Weights of a small contrastive audio-text model: 2000 steps.
Rows from block 2 of the text encoder of a small contrastive audio-text model, named by matrix and row number. Rows with one number belong to one neuron. Each number is 500 + 40 x the weight over its row's rms, rounded and kept within 0 to 999. All counts start at 0. Numbers have three digits each. After the name is the row's rms in percent of the matrix's.
After each neuron's rows are labels from the 100 texts, of 14976, where the neuron reaches its highest value: "fires on" is the input token at the peak. Only what is clearly more common there than usual is listed. The data: drum patterns on synthesised drum kits.
# fc1: MLP up (text_encoder.blocks.2.mlp.fc1.weight, 1536x384), inputs 0-127
# fc2: MLP down (text_encoder.blocks.2.mlp.fc2.weight, 384x1536, transposed), outputs 0-127

fc1.94 101:544531537478477461488531567522530485505424474466522462536530550465539453485553550471495545592498598534487456517485471480487514496437554416556471437509538514528523500505474448512483540426471433486483477528480530479534461494497476518549461523465523532474557565512465512484535440481457560465587508518468569531469499517470448443517549520407501553513511501499539522431453428512505461528488
fc2.94 093:470528464566462561506487459556480509394533462485555540542476468517434450580464532530514512541479463472489550573539461479473551601484467587474491498465531545432477542514498503456545549508493539483421448534519469458552494505588524503467478536510541545540477525540454501589521504516526550536421463503474455520578494470473529530490477527495515492439503574518492491496545425491510482530472
fires on: ","; "room"; "<end>"

fc1.443 106:534540434549516495516483459591422479473502468572440479463467440520444478490523405421482473511434442443517540502513505522460533454530526439522465449532484531523519490493507516574479534480448509491494549428467523510448490493542500547455422429512463504507541430425520488447493439436447456453445472566520560484513559482417483520489485504504476458513518535499458436494426462549566470551481
fc2.443 104:434433520418528578484517494521538515550467561446479521535521576419532493495431518550447529468469469528554429534493544457457511499559472546492468558538505535497489508490505541529457521530503481500418487525437528499493488528533522514451473557540489530449471560509490453546503461445525512490518554541508545523444522518516479448507522497522533553436510533526545527542488543432488477518464
fires on: "tom"; "<end>"; "low"

fc1.661 099:538470448487547473468478529533532477521429437485496598512512491496493459493518513446529556506559401568500546451523513486556510509489526516501509566562537456537481476585468554587448514464505438547546526456463519549470449499485539500511461547501502556434527552555484448497473559420517492538466531457441543511529479502558559490532524471469518446471506485503573472551551543433540485532519
fc2.661 103:479536491478466533439542504507546492515440532536551582504478524515545543473430555573538518459487524476571498436519561513470485573482407514550453495471563516431507451532559479499479514506479549488484462532494515582489528508492518525539458535498597478467447547521453453471463471537526566511462548465541484533488446537434536567556460460511459445496458471535495556478458518536510529537455
fires on: "kick"

fc1.210 100:459495455424550465500478500442466429548452547536615521472435532511500475569491507477544508541496448544533453467496449488465453551464517471532450524488514492502538602482577522508499520511560512428439427489557489430454470492451491539476545502520544431448515546435490456420453558550539457578477555521531518520502529508548469535458481506497481460562446481496476553445567474553474448532493
fc2.210 097:470512511520532432524439459475439482515514455472557446534522512455541443501471492519468463526552435530574567534436527484580499426539537544454442458514504476555570472415541514430526462454501552503447467529553486478491521577511558431507456494445462555578523484517436508559514462481534502514493502445487407434478483504514501559436526458495485458503568529520429455526469521512474564458476
fires on: "kick"

fc1.153 100:469416529446545463550572534426509504469521487482482505509481531533523515507476455456465517443515463484520502517573542516500519534477541504471529520533522544514484509466515470586479452484447472505553435497457514588592413480469580444500412470474481423530517487513503468558527539453482465447438434551452550522479508487470532492512523520516548409482513494585494463465502475445512516462441
fc2.153 098:411510409532465521487462489497456438571515508482594515487533431443527473412502509493436448440464512566447526451467472510470496555479459518531533509516505427520531498504517448539467527497550497460519560520496502550547484530464526496468552536494511486487489537462477493465487470469521608503416439418486524397530486440500499488526507475581477525419503509533478501577502511570503498531537
fires on: "in"; "shaker"; "-"

fc1.516 100:466497508490541570470592507529492524581399457529558457476463485441550470534458461452553573530514496483543489491536529494464519587461564566533504449534516459480435512477487482529515449511539546489489454458528494505488448532526475490429527573537431514428454542438530511509479561507477559570504443511512575535466535500517539546528478567493455463551443569547493427522417538540582515518493
fc2.516 094:526475477485552473479479551539545564541490528503551543499495469499510537531458469507503443447555539472541494540418477513493529501556445461526455600457551553503532502476533523534531493516471472444531460478526505573434496541523538563478548500494452476485519537423513482495503434461535488460531577498525507531492532463569520546487490478488520473547510439475522472554511487509459589470512
fires on: "tom"; "closed"

fc1.79 103:462509477545498455523539475480537556555502484540472502477513503466445450520468473520507483553454510424532528519518513490467568546439557475486503472529485476512494529447604565544494560439576563475437437512495519534545450541497452527501473515557568451535463526452446518445490511456477499461504510480448528525440469523497530508566542532492539482526474504520518531482455506447438470430517
fc2.79 101:464503439529512512564438502560430453519488455538543547451442490521494501456545500540558528515532501584561442507534438491553484422513528488473457444554492507519495486428552456511526528547481459535475509522595523497555504529479487481436589475510456450513485417473534507476512486477502579494550516484537533527491524453474516570446546517503495529517552566485519504486496531543561445462458
fires on: "kick"

fc1.396 102:564576579574434516524486468568491570575471553553451484465555520495573511451447440501458495493485427430466446465446463481490518480507538538532571551476529573529480501488479531554526405454548436540483454471545483505574509500562560525569491425471548554490507494496447567537457580548459490466471537478452562437491569458511476538562479540510421471499451560459487551445484507478471527537558
fc2.396 095:518533430478466556525472574502442514533469560587437499490480489548483545475500501523520512565528423527517507544566531478497583460518539472498528493467515440536471411432497512445505536500415462485495466528474465420492474464395578478396596520478454569527498547480580523450489580515575422527496506542565533540498459460551494478468522561497475492471510410488487513446437559491510511522440
fires on: "bossa"; "muffled"

fc1.35 104:542523522421547445534475502464453481482486499501541497488459523437569497522436409439456468532420482508552559548499458462512512473503510530464447449525561526454506465536567512489531473544538492451471503444507466564449552505466507465505516474575442478522463459461476474526558390554495515518461517469561538484448560454438489441562531504482506500585464456509453493466501517529469481560451
fc2.35 101:482539496444512486532437492469453525556532502547504460486453472534488556512556528485465468463483445449570516598462549505432483568481504511506479534512547569509417557447524581542446477503476534528478526480539467545493481501543526554498440574505531497463562525454513459481477511469530451491532529562478459546512567501514531515537590528530548480529482533490534505501501477467443512578525
fires on: "in"; "with"; "hum"; "reverberant"

fc1.464 104:495533523419547434555418487510456530440501552544491522421482457553501504497504406509476483536446535560491435534494473484533451534497494568491544479534466453519456495447467538503466595580490519517474497541589551599473540477499429553521447489531522480545575473514489535535467529539539508473443480531580538554552439570494522463494491475468513518472424492477523515506575495420500534439509
fc2.464 098:459528538559494531538447421506535467473431497520497536500479547482445468552519540536558447524501529462562473589547463525461498472512525545438439505475481539488516495456479584469523503502509543459452577522481440539425482495516486532529517454496421476500572483422576445541513524516519522548459520539504479510551531503545464551547499570540522518481553543450508512469573475521476439460568
fires on: "kick"

fc1.229 100:472488505496464467479467474537464483526448544489467493433393466574545537460505462479571494518540541457520435504506499476468532451575547439522497437522480560521509558476461487533473542523522502448533505452551451486479493491464552503441474476482453491520515528519444472477510464493536580512506567515544517507531535533551462535444436442560474464536546523511504512554538492521497460555538
fc2.229 104:502517494452553509495549505530526521469532438510537570482484534475512458439412441522516539546515491541557485523458530539527453465475480557526522460475547445474471451535511482550535462525494471467501459510528457450490594513492438438507516508414497501457543496515517448538435487530581448444513419559536515459500452486533488528452536483442488497566458524434553472492569526492433442459527
fires on: "tom"; "rumble"

fc1.366 105:470579448444512484527452458510515517458590545507499548459529436532453434511532454574502462543544534524524467471441519538461468484466472492417451514469508507419523463534557453466441470447509505464447463483519468514459483492488430506476475498464485553514541492499528567493480509461452478470489485451465476438536497532519581483515445543530502558513556489597473466432536554509495530464572
fc2.366 106:490434522427577481539487508532496457458496446469512545466538464471511485473453508460548504478468528454503471457451528521556453472545500520497523431480483443504615540542467571496505548519516453516463514423456470528479445555529531549458452499534444523484449455438502539526538485489476480497468544531482533529466483515535547481507511477418549531526440493556505449453550482563462447578451
fires on: "cowbell"; "with"

fc1.696 102:506483503481514479516441537479535484484534408488509488477458450522484473525452447505505534554484496483512528490433511508477501550518436571429586520450464520471482462574524460510522471511548462563512497491480552496449435504528469463528522431496455526458560436497479483459468549514435446506504522485519514511490522471455535515529423534522417483565453515418420483561525470524454538529471
fc2.696 101:513525461487519513474474536585456493420493517496511477455509558522460524504467523510558545418459531540491487540516450510484530421475462490540430449471469508463508553438524532473507545543555493421465442433531521567489561512508535461470494535529514459559470477494464562556563438480475531462461475472522526519462524518521452527577455531447542493560493530515507482488445529487448490462567
fires on: "cowbell"

fc1.712 101:520481507471481542499535557501446451539489461530425501502529487481561521501474470474462503466570554535495537565499533468497485513501535496459558455481529452523541443465474437490545529543414530547414449554509531521574468471529467526469501528463486484514576469483488523566530551521516511487477563453534491536532469522471523477499468496530578506477430512473527415499479513480451457561484
fc2.712 097:545479463523528485531458480492545503548517557505441542460467478422475421461543522491475463462466555491539529435431552528492478475470442536494514520512514538573534485538467493510469417519495499490539454475481500496447551484484557430486473461515524458473509513417538519450497455496513457506518486476467570453521514490474448496476556540444537547476490447538487473482550493483520567525505
fires on: "bossa"

fc1.420 103:537558497561447491464454481550546530487560538494460517480481483538508489540479500546535506537429498561431458520458518519427513537525428471471551514575485532493487518486504556476447534513488523474514563507468465552497528505478497531482472486449523549556491464475533444478451444414565551517464546486531475528505426472420550501473485571455435552474483466484497598522531398534543500490540
fc2.420 101:517454486522557530552532502539512483432454545526570548476512519472457515559493554480495570525482538485500416521530461539482438403532423493468490433512468415476532506460566515506511504460488542542515563475521552564493517533483535517495486450500466541533489446443477485543459457438519480502508458539530536538576494505517515523440536556485466446551563571482551473509513497506564494532468
fires on: "kick"; "161"; "162"

fc1.743 101:437514502559471479525489485467465448526550455583545454474521460510492492506460413523564566503421429428498531467464561556453536547470534573432504472529565433482557549530551439451513480529494525480511436496491574459444451507501480511560476519539511486480526491444551510487491519461487525492521553449497548484472469516565514453525436583488515511531559515546536523456471465504549561555451
fc2.743 100:547509467470528485488466559532478514495541502531494595541514509512464524528436504578442494379545470494515519486485491504518524504521453460566467462514535443524493487439583552541460458497476493538516475511411421512513469593534441451465468490473437514460504492515527530503506449430514481493527539531502483587552475452544504517536443453463420551509568549520466449503477465469482520555557
fires on: "<end>"; "hum"

fc1.512 101:531491554514491419534534481518527500552555481489512459457489538542521487421509477569472486501445508437479487554481509538435492514484542544518484464454527500530494455540521533515557523458603478549508449511464522464545560527583544530531536452484527497501527484572446541486440548492483547562448426560481445477506500477458528533482404468507464565514477491545559532539594573478464532496449
fc2.512 099:446504456432483536502460491501434502440542500541471542470422475464473607464462491495440486396515487493451433479583510519465519453510412458523458504549539537541448503468489455496537532510536461420446485453446459535530521477474454420556501510482468537476505466470490507474510543535489465489544547529470467532440478490504532447490515491516467503523473507472447489462474470448447501527528
fires on: "kick"; "bpm"

fc1.165 100:471529552469496512495497496507509429510523457484543528526562436512456477465527526558517558498565469475524526451532479521541475453541489480414570479470530525493558513526471471578462546461530561523464472466553516594498487476532470446545505455474510524569498500510555469533499510430576544453541520480429536566458520550475480505570506504517551581559458483497537454410537450508457442487512
fc2.165 098:455580459501474562535490461463532501494499506484552514510562539437596436437445487433457494442525509476501408527477532535522546528546483462480483571568488460508511561481465449497466459577539506556464509444542538499467489554464439529450550611503534483415522497570511475542481528491470518475469528456493534435552530504531501487500488551528461553493453518503464461475507475545543494512518
fires on: "with"; "166"; "156"; "162"

fc1.458 101:563508540397540537524551517488471530475529484468522484439400476564503467482426494530505562451457508452496469575539513479559457461550562526526553460548534488530425583490558473542559514521522520494483497478541505540425465487537439468560510585514489517478587552461540488486550489512414495508529515538524519507531452539503480508475408509498477489526528466534536509528455456511464491530555
fc2.458 100:462487461410502524509519506552477547468544492530506471485465477456570472463454493558463551446479549482559527533443457553531542436452477528476443502468521526480482449490575504486506522536474473511547433524482462454538447516521459484440487503434535393519546470444552437466422453546533490533520521546547516458551545510510560554481495458525434505476508483408501507475479492466485510488496
fires on: "tom"; "<end>"

fc1.11 097:547524521451487506476559543432479534480441537482525444516497536543535534450466484470546515528518491499503528577473541479454526501553459512516499543567445547564539474490502476464533504538547478542588468485449477448528592472443545510492417565477547519449535450484556449438518471482504442453489521498525538568478483477433437450515574456433494477509533458534510493541498496522528484570511
fc2.11 100:422512514478549474453478459574514488527492460525458585447479489463478476534473464614443550491446529480487530520509496476475502530430523539553557519395576496481468505526537533473483481495512464504476537543472426486497511561462455512475521532569620519525471516506517473579476483519480533456499467454535524548519539411466522572483556467502454520531482454486512527500450492482460470483439
fires on: "with"; "bpm"

fc1.307 098:542512444501490478496516453459579550560482535535547476534510404547546523475510563550534440549451498494452471478506443493435526550481474517510540419572467450515492532523429471537440540535505453524545451456500524456471568523523545505571377529434469460493469480502528469424476496474491446458486505491520511482533516499540515537497427526495510487508442475493540506462568529475539483443520
fc2.307 098:509523450486529474483540461558515580438454434526511548489510571503464578566415528514532532528469534494499469577469486479506474443529467435447526558508473498517462569525494467487500479527510497475505416607474537581485553571554536441495529508458532445495568487511530545492506527430552495543557500530493568537481470497513560459501561531466509585563567470446479432462476528465530509556527
fires on: "thin"; "<end>"

fc1.505 099:511478540417552490528478454544525584572502489484508519461481469504575465554425429578468444570438473481437544527511540515518552469464481530510499432536535447512470539567533512479540543446502526552517538569494531482521550505559552447494461483488424458473493440508536431542496551488480488536493513497524487505447463443480454475512493574565482556502482487523515438462460547506453524457486
fc2.505 103:410501524453521484517469561563504485436547543548433480464413491507474554530541487554487537474536446457547422550459484523498496423480484464477463478444535495505549532504512529466530449530449437484507494468457392512454523513553458471537456522559443446448488534504505482502495415533468453544491576546551481522529505485485557549484476547494457502454464523517474524505475428470515496579460
fires on: "quiet"; "<end>"

fc1.423 098:475537440449495462464433481538533594458489478443448530478456479557530487553578473552471548489480544583479548575473516490510530454556435547425442491509570514486569493533516469558461434570456482569492521443467510487497511583458496559533534477505448516479521512527566478569483477530525532511507467517546547530511521487545537526519445540493495507521541496515453472433465452513510496502530
fc2.423 102:525514553543502541429489537483534448438516533534439492429485421451457436473550558436491468495530448490483535428461450470494487529499430507535506487466449540589560397514554467533452525462492442500548464524475483546478561546471455527541548494501506597538537472492538528525489554487439407531579522489509548561535442530511520474540447477538594488485510446517513501462494543544458544470513
fires on: "with"; "clap"; "162"

fc1.174 094:429556523518440534530441500477560496539485495519446476521546533528486441517514483447497570490490541479481501448506489524486513533433494536553488563510463545450475453460443533543544490465503482486530429552497550518543475455461491493460429524604512555494542504453494489434558503503409510496550502482485595483476458461512499485495566524481544427538450569530505527454496475445494518444575
fc2.174 100:560467442515556564477585488532437562452526489502524476473574453477556529477492465430540498563552535462464428434422551489510552529546562517491488461472518451511467512529537538472530543511527565542533474532483514577515484552464427560512516552506565465428475490502544504435484516514473503523432467501538525494439518534432510517517494488503452512539417528467587483521485560490580491471460
fires on: "tom"; "high"

fc1.197 092:481551525445425530519471508591474460447454561486500463498529432542496441473411550447483490487435548539461480491540504549435495552489556508491445496476491512523518548466477496489530454471530497471541502481515507530480461497446485462475492505464516510530581504541432493542482491413485448477499549487489538453506458500578457487586469530581445544497468498449504540464458536522470420467519
fc2.197 097:521575553462507466415481502463454526495532553569467445529519474499497565511502557442514499483522468504504515518548422547545469473467485514542509487519509458501560484581493445417456466521520480512503527518493585409522521492484519530494530540567492482509560482536513498534503463503433569538480507439515565500515501464477501501566496502505591485491488437440471489487496487552543510467497
fires on: "thin"; "<end>"

fc1.648 100:483524497488458554532560464498429457574436567460489504468516472523453503449496437486445438524533493539568457483461466462515436496498531510447520476549489465489509488492534558482566524444561513451484437500526485532538469491530491451477545530587536472420508549425519467560467467555510560423479532545432486446461492472471520444534490539475570502470480528564487502526450418453530535495525
fc2.648 091:447492474547541519508497502552494489498519516543546481468448473477524492518483460500487533568547551475432552550536494429489544493457520491437436481552524478450600555529444501476460478520453459537425478547596461483451546510443488499456446516476502517471506537522468493466512421463500496481511560530466523479517526483487535598525546511539429552439517496468476428433521516543532507500434
fires on: ","

fc1.528 099:531453509507465557471499423445437466518464466515515573486461436539559538533522504479451511441513551533562451510532509538534501539588519552457442476512468476487540484432461493541532481500507512477485482522497488465499461461531489493522459539474460554554465548509548512530534498460534529552509541502475528492436546536464487516428586523498495470524545529507497470508518527447538450531559
fc2.528 100:432507451509521492553428578477529511508562488483532451458435573492486505480522480511499460467532447425438478513480541555500552488542502504487481540482529498501558550503441507465455484552452465494493470427489470490503414492489505523459469547497468550496507536464540533503490501422546495542477472526545533492469457551494524505563520547455498533535533559529542430489470453489451534521540
fires on: "tom"; "<end>"; "a"; "quiet"

fc1.514 100:461538458572484547497552511559528566448511461478455495430514504452545512520476479438464450492487497480483474419518474511410536536499519441527563578539496497482546456515508535573523447541495453507554532477462456466490521562469480547537534568442533524470484480478477479534503464548521483536434488447514442430450546486481591486444428463480456491500520429532542550560462516503536451464446
fc2.514 098:459491486515466468433569478466538416545465475505555480513540478468448556573439477527486520444529487501498500540514519485538524470432440522484460566524514507463592482498482496448548514460554489514512541564519498531457484580529461455467452549598505438486496428451586542481524463464557435443529459467437591528510527547495482539569571568460449509440570528532543489571494546480468567460485
fires on: "thin"; "<end>"

fc1.695 097:537489425540473505526471547467517467584436478501455529459485441569536488506479453571516524495482534502577473529533472485465502460569503516470544470490548508514506489574485531579490458548392484502463471496471544491444512580513459441468471547452485541447531543508538494504466458462460518510533517506499509504542474500584581457541485523544504534493461493567485463473466439490461510561529
fc2.695 093:495496522516530534517582532559557493515533534500488463452554461455497455470409535501484454495455430534524461479454547457506459564540412501505533519461567417557526485511431475468510427517546510551454548516440525551495450471463484544526508481587603531511499480470521486518512464525488460486444469551445587439570515550534482477511546516523475511547524481511463455555524552536488543451437
fires on: "<end>"; "muffled"; "crash"; "cymbal"

fc1.614 100:564503565465572470521483583477485463485564472544468544515499562566454528443427531468523481457467472494508552525498453536501460486480542525544473535525543464515482503504500514488455554512536482516551479431521483460492447563513494492473466492516464523506497558547526527624408498518460466499522467475516517461525501469468480459535445456541517523482536495503453469586502448551558481464484
fc2.614 103:431534515450446489493512505544437494480484456571517530562520459499496514541487566516460537444525510499572536492473394505461569448488460429491470504493476496563544489475558507465480522532458451411547433543476542525510448582470559467446532524469530553455595430442548515480480483506454557455484500433435500517483519437508543573478509486471478554517504513522533447512488524464501459496489
fires on: ","

fc1.305 096:538454550547438438523526514526564573531536525489497491491552570543453512481497503460515506549439536497463496489470526481568601561458508544542504562510456515502515530510438506472495475566472437462567507517494556435495475517547470543526504479497516524500474513463473490503543452551558522472477536463455507516492505463452507543525570554498543482508451529469507535451515474500476454458500
fc2.305 099:481552521466459612534487499534451560513542554529462547557491499577517511539550412479501491541462414526563540512445508473513549537527492545485502512459528454510481471547512529472557490439457489460542564497533473548571451496441544450416546449536499474497499452591490483452490564478416493470457412486545514561521541418518470509513528420534529491461416521507512477551570486492544535497452
fires on: "with"

fc1.212 098:520524468468516490468523522466486493449530536563443453460518468534436436538484492507543462527484503592517481414566491480451510454575547461440516493543432560490498552544577413529454508443512572482505493455545504541491442476444416475486507493454485430478561557430450527561500442558500501443503501450494523504449571497449525475551521476522527512477493501535497572561530483477536534550544
fc2.212 107:532451419431404427575502457527505437523524509494439538520525522496492527473506497491514552460495541468485428522514456536507534462451468535474549470525545526466479562517572504529482546498481483488539537491540428517524482580494554565472554509601428493421557451508504583542535467436475499504528466456461462512483483453444534462517513481372482530524508511537552489478512455423516507471439
fires on: "thin"; "<end>"

fc1.62 104:463571461452426514519542558531540519465447527499418520516464468529586444538532397505494475524509542511484493497471527523484506493578592505437517459555544549460490475555533531491510491441425440472465550463449485542445463565447564480562508532538536570524605445459487453540467525540436567477513487472514537504485588470473514526500507507541477479544518542566525430432530570446459497440500
fc2.62 099:544465456448501554579537517483531520496544489465525435488454506513531539489468486544508536418469505488545526471483474512558521543527467547512529509491505493521503511488512504563523503523462427476443538509508466554457512466493438546515584523563435405549467535470613530499486451530512506458530521567589521439487489444570556482479496526467499578452524483391554479485445496529485498519482
fires on: "<end>"

fc1.33 100:534511511524470601537487488462547480511546494529530515449492525530548492501529470430447431441480480506439532452446515521431558447486519514442521489525527474439513567493489506512454440492531549553525548503454444508496434542486522439472470573429520512429492574456483483562518462507534514480486503471545449513464463460483507481461481487524484468450527505471483504597441509553527505495472
fc2.33 102:493466516532501489551504509559533423501502556482572479475527485514486482483420498555481539501466520497519473489527494568507509474516461484546484556594510517481481573500448513417443489441487473501525514473586513530481455628499543523540437506509464490551562485439561535458571517471517472514513507446435508548584470419413485465460474537523442516540528530526531494527456540492573498552466
fires on: "thin"

fc1.297 095:527449543545478546450502573522581531417579495538527483489458523534519476432531549513500574461493515540498489516495502520508514550568542527512519495573503485533450489492485519455498556493433502471514424543449552568481579468452431469449488497444540466474528520488426551458494532556544553559464505554516493467408549457549505537526447504523560504492445467595528455486523484527469524456497
fc2.297 095:425546487464499530463554543456484406558542538481534491461498551576487549437537516469531486486487489510510479487435482522499479514531452489546488472448527489548567534480445549516522547533491419510526551453536451447536483511520498508532478529477440533522478447517542487472465503520457516486470439478545567393464499557421568421581536488412422563465562526416536479547558562490503477526527
fires on: "quiet"; "<end>"

fc1.554 098:465438432464500437503525555486499438488470526492546458507551506450523515454505564481529451522453520481570480530473493534517440536507575489511453507491496486518514504534459520578510533447532490441513422482477538532559521479480550471460486529494543477533470513437498448500523538518558505462502513474554520502492462498503527517507475519503526447456462510431495474520475414482514447547469
fc2.554 095:511566454526531505425550542491431469586508514479557528476511455549530541434508461513527494497531429555432532546441467495500519526480456505474476538473503488484491581545512476453456524485490465579450490467527476538554539536435500490522523569512560525565483477518492517563467477430568576518527446461510548486437480505449540514453489463487561463465532526553562534477517548549527500489505
fires on: "kick"

fc1.386 103:545515552507490494460534518506495427470468531575522551454559463540473474494509474524459518478504508468522451515488473493517535515543454461486479549489515512525458418548493458472552489499532512477425523484426517474443442536484492510525444512486537468556480571494586438476493503509522522483506507511473501561495440455500514526440493441467515516570491507487563474456438480531580530422508
fc2.386 105:455410467515556494576514533524513528541521522463490505507486479466448531463443500576438479499462423476491466492515562542553514500497527548555566495450532465536465474503504511454465482468467469491438488508460468450463502578534514512442524490524508460460458467497590472539563488541486466533472469491543559430439562533593490524515527474485498530515531551531544456542451461464509496535511
fires on: "tom"; "<end>"

fc1.157 101:540508521429553468504486495409456555482572438462481502507550536467532594557525558481481527521484546538497559470534430515501457458484523417469510500571472516468507490563466526458533504546543447500519481518556485581497447524559438518478553500498459508453505519552464485520515453535433509475476505490571443445506474449507508520494452508478494476533533564484534458515500526500492484511507
fc2.157 104:447508538421434483543462495546512500451442514480480501489497513432518543500483504480548466397509489384438552566530554503502519536494503440558467456524569526504468560486538517547529569490532521452541477513483398424573527485514450501531490472538501558438546484568578558532481611515526493546574465538460489569472554485433526575502470459443520511508446470524479524521549469526538510531452
fires on: "quiet"

fc1.114 103:544524531467530547476466437505531551504514485497426551507586515518468456503556534435539523537547471552529503616532592455464476516488489597417560507504501559521553482491481527494480538461537482540462512531516553559458520548490529501471512444472562533460571476521498536461519524544529506476495500525490490508481540490444558547456460513440474498475535524572497502503480508536465530493513
fc2.114 098:492498524571565451552502504464548481433533480517488438534508488413522442470419519495548520466485526465594502512408448450491545464472447510515511516489567471602511523511437490501540517464462533518473408469534493555447458551532528474480565495478539499520498469508486530548488564455508474477495494573452447442497519443529462564479438524499530488493462464559534502524571533457490565466469
fires on: "bossa"

fc1.178 098:505422495490517539522480549445510564557482552466546468489529469515517520455457398456467410479507567509550502512470465582554487556487484482573526447475580479471521509563578525528454527566525545452453467455470498487520493557531507556511482506517515475450498490525466418491426432481440475540522572528434536538527448445470481542472500479476574440540501535508537454456464536408496549451543
fc2.178 096:490531430457498485516507481534494578531558468474450472525442504455479505476504481595477458526562480497503519594468495436518528528552545485450491544496539500534512538489538487536557524422525436453539471567485474557475440516538557459461451543544490465514534463469470499524524419488500461491482573536444510489446532453583535568543591508483451535482552464429526472477493517509502508590529
fires on: "in"; "<end>"; "hum"

fc1.431 098:538559505495480484485512480456528531487541478427545426535445465504501538428573560466422486492450481498549466474446490452466518557544519500434494466455424486529512464455424444526482588535481510511521465410480476488514441568547461563456515499541480483504479508547429502445517488565551524467469473479485495498545478461522442502503525486487445454423468473467473580486496519491501475532476
fc2.431 100:427492457439533470514439552533527438465457471459436492491436531529448563468483542555481525484538486451456497566527491518477500475440461522521522471479480472555446507436435484467565472452464526557488529563519459504463532533452464421523505459542444470515512578488491529481506496457482509587468450454598477459422521542445474528511496479450522560496518514435510451502492429503460522484455
fires on: "quiet"

fc1.88 098:536544474500569448461517471474447541474493512552570503487472452510532568538561513533468538487551527474519525451570469525452488475506542460481454453484517455498550545473494516486508505440450540537562457519437458550518483466526544509474525504463479521500474528447506568492504460469487485490533519426445532545503620552499493557555555508488508473507429485484499443413526538518476426517557
fc2.88 104:423525514479535428460510445531487525519496552466505556451555481511603504477454466490526531420534532481479453552500492477582491558487562428540522510492505466502482581455471501500485498542572491464460452492565462546482563590491436553563453503504505465482525531528549563531505482469537499542468525508542534478473493560501433530509532495514492539537500422489538530478564415544474491523443
fires on: "quiet"

fc1.678 091:511465449526490431483466541464513445515458535520557446561488525551499486428533530487457579609419509476507556464464548498562593521509503551566554522489506516453473495441501522490555463564499499470486471511535496513507567518463498468536562504502512502508512442455443457417483544487527577526515465441497511570477449451552551447504574558453500452464526479573460512516518516506484540527532
fc2.678 100:478529489442494538572507547547555558477482473449538545531478556506468453512528486502542549564550496457480515429555547519502544472507521555526462521459509451534575520465515552547516524413551451504521459454460481553464456451502520459560501529501550494493489456606450516552508538428479456554512549462499511515557504486436465433519471484491477449542482464527515464446529479554457536466420
fires on: "with"; "73"; "71"; "74"

fc1.549 104:499523568487522572567519449496476500486516534478490564528550535479569518505494484515437456493567542486525522538542481485530473541524426515459486515426440481457420461527505481557557516443450515448494488489536486412508476503536461451527484487419504505531430541588547460486442539549516500472550418561481536468425444533477516559447457508467488506477460515458493506511522548552533491498512
fc2.549 100:497496439569478473465509480465495538500522504515491506520480562519497501539476548465516501517506527491542459460502420513445533525487530509466465543529478464503506518452498492493532519538571502447496512546546547572424494529514525482480507452468446527531520492452550478449545583536467439558507485465473501499498506476581511551557490470425507592495544494521547442521502486493434548441570
fires on: "<end>"; ","

fc1.474 099:475428495440479512531512448489540526559525550495534473452460516496495494478498504513497500504458434549547569478529490550448502494494470563503481506501492490460526537563577509534462560503612490534512437464539469432460496441444525476458464503576519509490496525486530502522504455491415476441522493477557541494532495453443425547544452497527584461436532557562494468446449466570600485456542
fc2.474 100:451537471491507531491503570522452557448461466548496549426525497464428471486508528522516503527437537509567539541527416537532569488512480497442428502558534510574468466466564549540446568536477496396486493524545547476459497588524543456464541539491459515528514439472467472466572453466479450522526555519468536456488481437506563516491501522480446554447443455511519552477457508425488570493511
fires on: ","; "shaker"; "<end>"; "thin"

fc1.552 100:494479481563487470490444533474483508497474529482449518543518442484543495576481601556520566449556558446454534547545452483458486477510474467489509523530512540548507452483566478513475555531561539493533578497502431456454404479442592509503472468552514533432448541455521529509491506442475474473549503512536524521487412479455500557532424437536454465470511462494493483457509505420461543470570
fc2.552 098:517526433466490458485554579524457511443441504565475486478513508545543503547460567491517535441487540471591435437427543545527513468470506519462495493507460416488459474474544537478455535517538514486458562480472460535522512540447434537512467519460478544540506473445557556521495513492558429581497505497477460485551534563529556518547508529472554495553500460534556462505458513503530469452432
fires on: ","; "<end>"